A small sound classifier, trained from scratch: layers 10, held-out accuracy 100%.
Rows from block 4 of a small sound classifier, named by matrix and row number. Rows with one number belong to one neuron. Each number is 128 + 24 x the weight over its row's rms, rounded and kept within 0 to 255. All counts start at 0. Numbers have three digits each. After the name is the row's rms in percent of the matrix's.
After each neuron's rows are labels from the 100 clips, of 14848, where the neuron reaches its highest value: "peak on" is the class under the peak; "responds to" is what is common among them. Only what is clearly more common there than usual is listed. The data: melodies that start on their tonic, played by one synthesised instrument.
# fc1: MLP up (model.blocks.4.mlp.fc1.weight, 1024x256), inputs 129-171
# fc2: MLP down (model.blocks.4.mlp.fc2.weight, 256x1024, transposed), outputs 129-171

fc1.571 218:131105111161109129177144108120111156148082122140141131129052129125130115145142135139135103122143097103115153121143152129146138139
fc2.571 073:118112144116133102081123157146142110152125152137129124094122141143153136121108105128110126112143163088125093144125095159141120144
peak on: G#4
responds to: the note D#; the note G#; the note A#

fc1.35 210:126105121128100133119136156126156156129131125054081103128145143202089143128096119143133113114144159130121116090142060078122095188
fc2.35 070:122132101154170144050123168181109153124148116100121134114117150129124125095109122155122109111129148079131058140116100163080088166
peak on: A3
responds to: the note A; the note E; the note B; the note D

fc1.300 231:080097109156134115115110109116139131092134099120071179129093104123116108113115076160148118165113120123119086129121155109130121115
fc2.300 076:126116126169175157137148146148098159119144120084109149110142137117132150094140165124131091100156092136140102152122149119097096127
peak on: D#3
responds to: the note D#; tonic: D#; bass guitar-like

fc1.313 248:132100134151144141180142096092136108107127111114120128094115102126133109180160118152148120134125127122112120087137108094163140142
fc2.313 082:123124150155075127077132152148089145168116130113185126109107154100134133114104141116135127133170122104138059152132132162121137140
peak on: F#4
responds to: the note F#; the note C#; tonic: F#

fc1.325 240:149129144146150153156161127094170124119123061118115137139132114142104096131147118143179111155152123123096155068161129092139153137
fc2.325 073:130148123146145108105108135134095152149132129137145135113125148096133157143142150109097148098119102120151099162108150142100117120
peak on: no note
responds to: the note D; bass guitar-like

fc1.183 219:138137131111098138145087104084124136133126152052153110127161101143085141171103144144128173120155121166148154109150120089128137113
fc2.183 074:120158151152139128111111143117139135113164151114176116120168119134126160157107181107128125089130121117148147142081140104069085160
peak on: C#3
responds to: the note C#; the note G#; tonic: C#

fc1.281 206:133127138155109144147144148125175144090135088119115103143145132175118100126127118142141092139155169137106159080158084081144111176
fc2.281 063:133118158132152117085114105107118117132124138130150150139124109105111119139142134107096175128111155131143093156128152134140117115
peak on: no note
responds to: the note D; the note A; the note G; the note E

fc1.403 232:130148136094095123140124073070131094133135123156148129106109145109132107190151130139148147154130159130118103138122155138131172108
fc2.403 077:115173077184118138111114136150104132103139119181193100154160114076148110136121119101080090139097119091122144174150112150129140135
peak on: E4
responds to: the note E; the note F#; the note C#; tonic: E

fc1.624 252:114102110149127134113134158126156150122135102054069117131133146193092125119100116146133102117138133118117122082143082081124101182
fc2.624 083:127120107150175137074128155161118135118144104100125134139123131106115106115106098139114127145098149083110058132122103158100107152
peak on: A4; A3
responds to: the note A; the note E; the note B; the note D

fc1.338 209:138093121159082117137125146129131126124102063085133173142129128127127113125096116179126147179136120177128106098146130122148143116
fc2.338 071:139157119130082127103123173187115143118141114129142140150140130116162131133104156082107109141121073165133104135100143166089132108
peak on: D5
responds to: the note D; the note F#; the note E; the note B

fc1.631 239:123131153115102126137123117133132129066134099148128100136139140134138104175123122133120125170105140130090162126127104117141148183
fc2.631 076:119133139144153111128111131172073157144096128142176166183125102112133115066096136111147138117112082149137150143149133188112121105
peak on: F2; F3
responds to: the note F; the note C; the note G; bass guitar-like

fc1.85 237:115145095135093120122129136147125147082108123149141122135136118113133137137116116135142109145117144108121132114136045114138141116
fc2.85 075:134141158163074156077107129139102141143139121154170117119102114161146114085139128123128133133126130125138117157109120165129119116
peak on: C4
responds to: the note C; the note A; the note D; the note E

fc1.27 212:129128122146120140132142161133158145114112090111115123140164127155113127126132108158137111124149157124127142084164096069153117153
fc2.27 065:107135126139115102079098139136069130125109111146185158142119119092141123138108131119093153145101106122141092168122171147115119123
peak on: no note
responds to: the note A; the note D; the note E; the note G

fc1.120 228:126125130114118109139073069131127112108145086120111109101132113128137079118108126102131141119095151134129119138130143131123109165
fc2.120 084:125165113119083123111051139142091174127127146142147109140167139117136172101108159119132156115130135154178124151111117121083134094
peak on: C#2
responds to: bass guitar-like; piano-like; tonic: C#

fc1.409 224:092139153119109135099100139143120138109116131116125120132113150154142146117127153143135180137129130132153121139115134118094089146
fc2.409 086:128151139158120140122135128145094141145184129149154132115166106101135166118148180119122099096124115144140122167092148154092118101
peak on: D#5
responds to: the note D#; the note A#; the note G#; tonic: D#

fc1.742 071:130144134141148150151118172114159135170127130099105106091151147181128126113112151159121134110135167154106122113113073148106084168
fc2.742 090:147100145078134137151162104083175102114109116100070113135127119165095103146128098166154149155145149127098147074140115085155150132
peak on: A3
responds to: the note A; the note E; the note B; the note G

fc1.750 041:100153090158129082133100160158090121134111096157145139110134106145129085123165133103121126120073126192092113161113110184095119145
fc2.750 107:143102143071135127160162104093173105116103119110072116133120122163101099147127091150151151151134142130100152074143115094159154132
peak on: C4
responds to: the note C; the note F; the note D#; tonic: F

fc1.311 242:123068151125123133163146098096125134111123122111131120070107114120146136186172122147131121123130125127132106091119089078174129157
fc2.311 079:119138151159078127078139143157084143157124111120184127094103160100135132125106139113135115143169122100133051148129129168117144143
peak on: F#3
responds to: the note F#; the note C#; tonic: F#

fc1.189 211:130136116140089124111135152147138145104104098133131123141148126133129135129101117151142137152131159134116110087143050102129123132
fc2.189 069:128149131163101149063095118141083138138132150157180131120073118157132111084136128124119143142121132101148106175124135174125118107
peak on: C5
responds to: the note C; the note D; the note A; the note E

fc1.585 232:125158095150104136129122115119135072105133097151132118121126100134070088177103096116123101193151131112093119146129138145123172122
fc2.585 073:100172084146101103095109122138086111150141145152178166111126125109134144118100166120116119095130125119165096179141130168124147109
peak on: E4
responds to: the note E; the note B; the note D; the note F#

fc1.542 218:127145100131092120120140140143130148081098134154136118147136118120141140127115105131134099140124136102120144112148038104147149123
fc2.542 069:122157139155071139087105144154108148148132129161171113119116118158153129087148143119105140114123125133140130152104109165123101125
peak on: C4
responds to: the note C; the note G; the note D; the note E

fc1.605 220:141101144162087126130136142131126124124107075083142183156141110124128125124097125182136162185136119178131118114141136139144158105
fc2.605 076:150157121141084122104127181175128140128144120129148138155142123114152131132080148082107103132134076155135103133100146164086125107
peak on: D5
responds to: the note D; the note F#; the note E; the note A

fc1.125 224:095088120143145131116126106108135131094134118116070180124101101125095121120113080162149115162134109119120088135116148090122105116
fc2.125 074:116125117168185145135135136140106151109149123099106158104153119109132149094124161119130098101141109125141087167108166112091084112
peak on: D#3
responds to: the note D#; the note G#; the note C#

fc1.224 220:158104113135161120113154124140186071107125150106100191157139075127104130113152060128124123150134128150126119092139125120167137092
fc2.224 073:106123097136161108140122110179127133116130171138154143122122103138126155110109165103146105122136158130185125146142129143138098108
peak on: G4
responds to: the note G; the note F; the note D; the note C

fc1.710 228:115065171117126133155146098101126134107126116103123121068121123117147143187176123153136125121124130130134105085114089066162124145
fc2.710 072:125136143162086130080145142157078145160121111123189130098095169101136124127116140115127116144169106095130055139131136176120146140
peak on: F#3
responds to: the note F#; the note C#; the note E; tonic: F#

fc1.76 206:135082153131098115114112127127128159130120071070084118098092158153140120106126097140136165137115181164140069109129122125121102149
fc2.76 067:088076141133090161126093125138092146141157118085124149115161109147131149097106138136136111119111123166163114144124117125134110140
peak on: D2
responds to: the note D; bass guitar-like; tonic: D

fc1.103 212:127129125116114135147118107112133133071140135141124106128144126146127116136110131112132125188083145123103168134130098102130129177
fc2.103 069:106142144111147102114115129162077127122119137155161141158123130119139111108096161094132133123103087130137156159129125178100110132
peak on: F4; F3
responds to: the note F; the note C; the note D; tonic: F

fc1.145 185:146124111135150122106116158158161098078129133099090155135143119130111112108084099130124129149147158156155094114158088140134103113
fc2.145 059:092123117142169139172119111123119110167121148157141157137098124127148144107137129123120104079131087097121134151109155133131135107
peak on: D5
responds to: the note D; the note G; the note A; the note E

fc1.209 096:117100085121161124146133145145171134137112133121108151132157095118129150126155088136120084097131135149107113130149099147168111125
fc2.209 082:148106138069132123152153109101162107115093108106073121133112122163105101145123087146157150146127132126112140078147114096156153137
peak on: G3; G4
responds to: the note G; the note A#; the note D; the note F

fc1.565 243:102102134139149138135130105091128142085138092092072180117091121123095123130122106159207141157129116127130094127115150071123124113
fc2.565 077:132145104170177156141144154159097149129140140080127146124150127117129174094137177116111092094166094138143099160122152126092091126
peak on: D#3; D#4
responds to: the note D#; the note F#; the note B

fc1.179 212:133112139154085128131132127115132125095117073100139158151147094123131123125090118156142141189126135183133122122151127127150175116
fc2.179 072:119154131120074112124118180162133134138146127138156144150155118122161138128080157085119112122131096164131113134098138163090121103
peak on: D5
responds to: the note D; the note E; the note C; the note A

fc1.541 254:090104141140158126161141079137179082140134140110125156086091080121081120133136086104139116143142133129136099109130122135173150106
fc2.541 080:098127156127154117148137104142145104114140108135108158083140102141127125121133167104158128146095137154152117140091132143125128100
peak on: G3
responds to: the note G; the note B; the note F#; the note C#

fc1.533 199:120137089127095114122118133133126125128124119123109128106064135167101080152098112097143113143134113102119088141127120162120131180
fc2.533 063:133153093138155129095111168139117147118127151133118105141146148152146141127132152114101110106143149109163116149168097132104117171
peak on: E5
responds to: the note E; the note F#; the note B; the note C#

fc1.595 202:114150125113122122144123084132134073111122114136128154106129101118121099174123123134134119163133144115109107134128130148142147131
fc2.595 070:143158116149095118088112189142097160133100121172182096155148150107174141135136135090090132123119120107149121160129128134102113158
peak on: F#4; E4
responds to: the note E; the note B; the note F#; the note A

fc1.632 199:141135122127100125136139133119173146085101091140120107148152124129127138134127096149157134155140176126084132093145063053139120132
fc2.632 054:133171135159108138089097108137065152135142144162211134146100100112119116121129170097092143121103127127159149178126147184122131100
peak on: no note
responds to: the note D; the note E; the note A; the note G

fc1.709 234:114064158119127134170143101092122129119123119106130117071118112120148140189172121151136121121118122125131107087115089074169125152
fc2.709 076:122137147161079132078139144155079142160122110115190128099099162098132127125107140114130120144170115105132049145130131171117141139
peak on: F#3
responds to: the note F#; the note C#; tonic: F#

fc1.462 171:130112109133119139133127120111144129064133115124113125123163100130127107149119090145154115181116156129137110109148087073168148145
fc2.462 043:141132132173087121110124143122116142133104134148168094162126179138172120152097153134115116132155163125127131129121140120129123162
peak on: F#4
responds to: the note F#; the note D; the note E; the note G

fc1.651 212:100101164121134122143117097088126120099127105139079199099077135101156119122157105119206157148101144151132069134114149125125152094
fc2.651 071:119167111187142154104126149153098170120159134139149131129158145141150177108169177130129107084148144142149122145110144129070082130
peak on: D#4
responds to: the note D#; the note F#; the note B

fc1.473 230:134112143157145150145148108084150146118118056113112127133114112134124117126137106148174123155138131120107126099162125076128141134
fc2.473 064:101138112147123108124083123127098144161115139128146128118125138094137172155144148121104162108111113130152109160124129126129121127
peak on: no note
responds to: the note D#

fc1.470 208:135141142140135145162140125119178109081117081112126118135149156162091084131132144142156107155159123153070166055145115105142139131
fc2.470 068:160138162135164138087139160138124147117143137131143117136140131111094147138120126128104146102153112111135101135106145130102099136
peak on: no note
responds to: the note D#; the note F; the note C; the note G#

fc1.626 222:118077105144135124186138113089142107142098139094135167155113094128073100115096107131125119132135104122081171123168142137179159112
fc2.626 071:083094124120100119144135103122097138167125123131155155078122149109169145132124159163123120123116092129100147148128154164146134126
peak on: no note
responds to: the note G#; the note D#; the note C#

fc1.699 204:123141098138086119119144149145134157088094125149134115150141129124139144129103102153141106128135158114118142110151038092140123145
fc2.699 066:132164143151083132078090133156085157141123141154189129123099111151148123084139150102113157109121132143159115154116117166117100112
peak on: C4
responds to: the note C; the note E; the note D; the note G

fc1.703 190:109135107127121120150095103107139138073129143139135108114120120120121119165103104102131115163116152135130154127176073070172157165
fc2.703 058:127122150113136104146121160156089150123111125155138138130130129091161138133141150078138133125108087129155124146124119165113133142
peak on: F2
responds to: the note F; the note G; the note C; bass guitar-like

fc1.67 257:124132141123113135152118102116132112061141100141123110120146120145128100150107129121135109191106146124086157130139086108136135180
fc2.67 083:099151148129155109123117123167082134129123117148167156173130121116129108091099146112141132126104090143117148154130135181091107106
peak on: F3
responds to: the note F; the note C; the note D; tonic: F

fc1.481 077:099139133143160105145125139155152093146147128169090157109179122122125120121184115114134076120093120123071120168098153151104111137
fc2.481 073:147096140068152122155168094079172096113103123108060131135121107155106101148131096147156149143128141118110139081142122088165150128
peak on: D#5
responds to: the note D#; the note A#; tonic: D#

fc1.517 088:129061140127113110138116158122142093140154117075087174084111102145120108090119127076138138113115125172150079144118129144133122113
fc2.517 095:155093147080127131153163108098168109108106108098067125135121114160103094134118087149155146160131139138106143077146124092161158128
peak on: D3
responds to: the note D; the note F#; the note E; the note B

fc1.619 207:105068163114115118134143120133119154103120113094123115061110138118136147178171112138129117113119131138139092079111068071154113159
fc2.619 068:131140142166104147087151150164068140155109113104197128090088166109135139136128136117108107135166079096133069121138133170122132157
peak on: F#2; F#3
responds to: the note F#; the note E; tonic: F#; bass guitar-like

fc1.394 058:119129098132120107168109134122139100136131116130099162100162068144102137126142124106143120093124174169109110128134100160135116104
fc2.394 112:142103140071132125160158104094173105115102117108073116133119122163101099148127091150152153152132144134101150074145115093159154131
peak on: G3
responds to: the note G; the note A; the note D; tonic: G